A small multi-label image tagger, trained from scratch.
Training: adamw at rate 0.0022, 40000 steps, batches of 128.
Rows from block 4 of a small multi-label image tagger, named by matrix and row number. Rows with one number belong to one neuron. Each number is 500 + 50 x the weight over its row's rms, rounded and kept within 0 to 999. All counts start at 0. Numbers have three digits each.
After each neuron's rows are labels from the 100 images, of 14976, where the neuron reaches its highest value: "strongest on" is what is common among them; "place" is the part of the image that holds the peak. Only what is clearly more common there than usual is listed. The data: flat shapes of many kinds, plain or patterned, on busy backdrops.
# fc1: MLP up (model.blocks.4.mlp.fc1.weight, 960x160), inputs 80-159
# fc2: MLP down (model.blocks.4.mlp.fc2.weight, 160x960, transposed), outputs 80-159

fc1.340:424558505515466433477489526508532663510549503502495417517486472493530473547520426462593527405503475540487513510538503581490507505551576520617500528577474540424418559422469517500507528480424376535528515515537494481461487482498607405460588492
fc2.340:546451453465525588538539505533545463534550489510586511549544496554516525598455513388556551552566513507431466507448448538497442549498506455477533515370445470428529506476556467571515573535501512557444494416442487419524480531523498497498511535
strongest on: red shape; drop shadow; its colour: red; hexagon
place: bottom centre

fc1.309:454446511521491419451503551496469496534447458418452531437601577528421505551504508464483502416600379565557450502503501620483507504497554480539542493525470443458495548476472476560522476568548486543503463536564500499513399512508505526443535477
fc2.309:471406535467607489468471561546506567612432488492484539562564554503467481561409465530470543467518496560470530496546540411480485555554492413531474547563472481276472541523509535615489503512521510533475505526479560467488513513501530525485532500
strongest on: drop shadow; purple shape
place: middle right

fc1.198:362459499494548464417492507530572526537499458502548590503549516495518485525468523469508489391545488541456573463504567539530521578506515498540542479553456479432421561486514448455486469455570480500572503516564544479539459519517472444458557504
fc2.198:456376530543528552541430470578439553469462518528601555498490459574434441542515427475443538543558525554494508592564479476462529529537518529489524542516490531469473540513447520496578548456480565477388482484493587540449472463524512480523508479
strongest on: outlined shape; drop shadow
place: bottom right

fc1.212:416480494471495419441426527516550453518538431424455533546551531542433474631457537477462571459543434518552478479434506584498496560488502436561508437561519504450459571457491490548526500538518548458555503497500477471546495504383485455456593476
fc2.212:568522542489449500531384454557439463480509435445487418542508522515431572549459498549539550573434429559554557519484513516580662572521473466515490447614513461393512442535477454519542470500554498464530504526499421507543549482556514554490441401
strongest on: drop shadow; black shape; its colour: black
place: bottom right

fc1.66:517542557512497483500433545501471478551459491378489496459612471485487591520431472445502600512509469494480610488502532578544497485501490497489538484424511456456507646539396420489461560490543444484466522530544428515597473555491483528584536461
fc2.66:518520467460440523492503546500497497607442505473492507480569481490407480578452499462504538457536547534473422491470490504417475539529545457463571512463531472283487428438554488486433553562452444600529549455551476462477533538537520461421535450
strongest on: drop shadow; teal shape; its colour: teal
place: bottom right

fc1.576:414457482519449493460449532553579518535426477488516552491538491526484502592517545436521572529552484588421508482413535560531530569548428572515577578550454422452541599473538494461470527447569488496483505492521488437619511528457494458481505488
fc2.576:555453509475499498573621420436472596498458482525537525487441481546549491548486499537545554460498535476423571495533436419438472451471417420442509479390516553484478538565467425523557570455538507468443518565510481387552502540526492502429570500
strongest on: outlined shape; yellow shape
place: bottom centre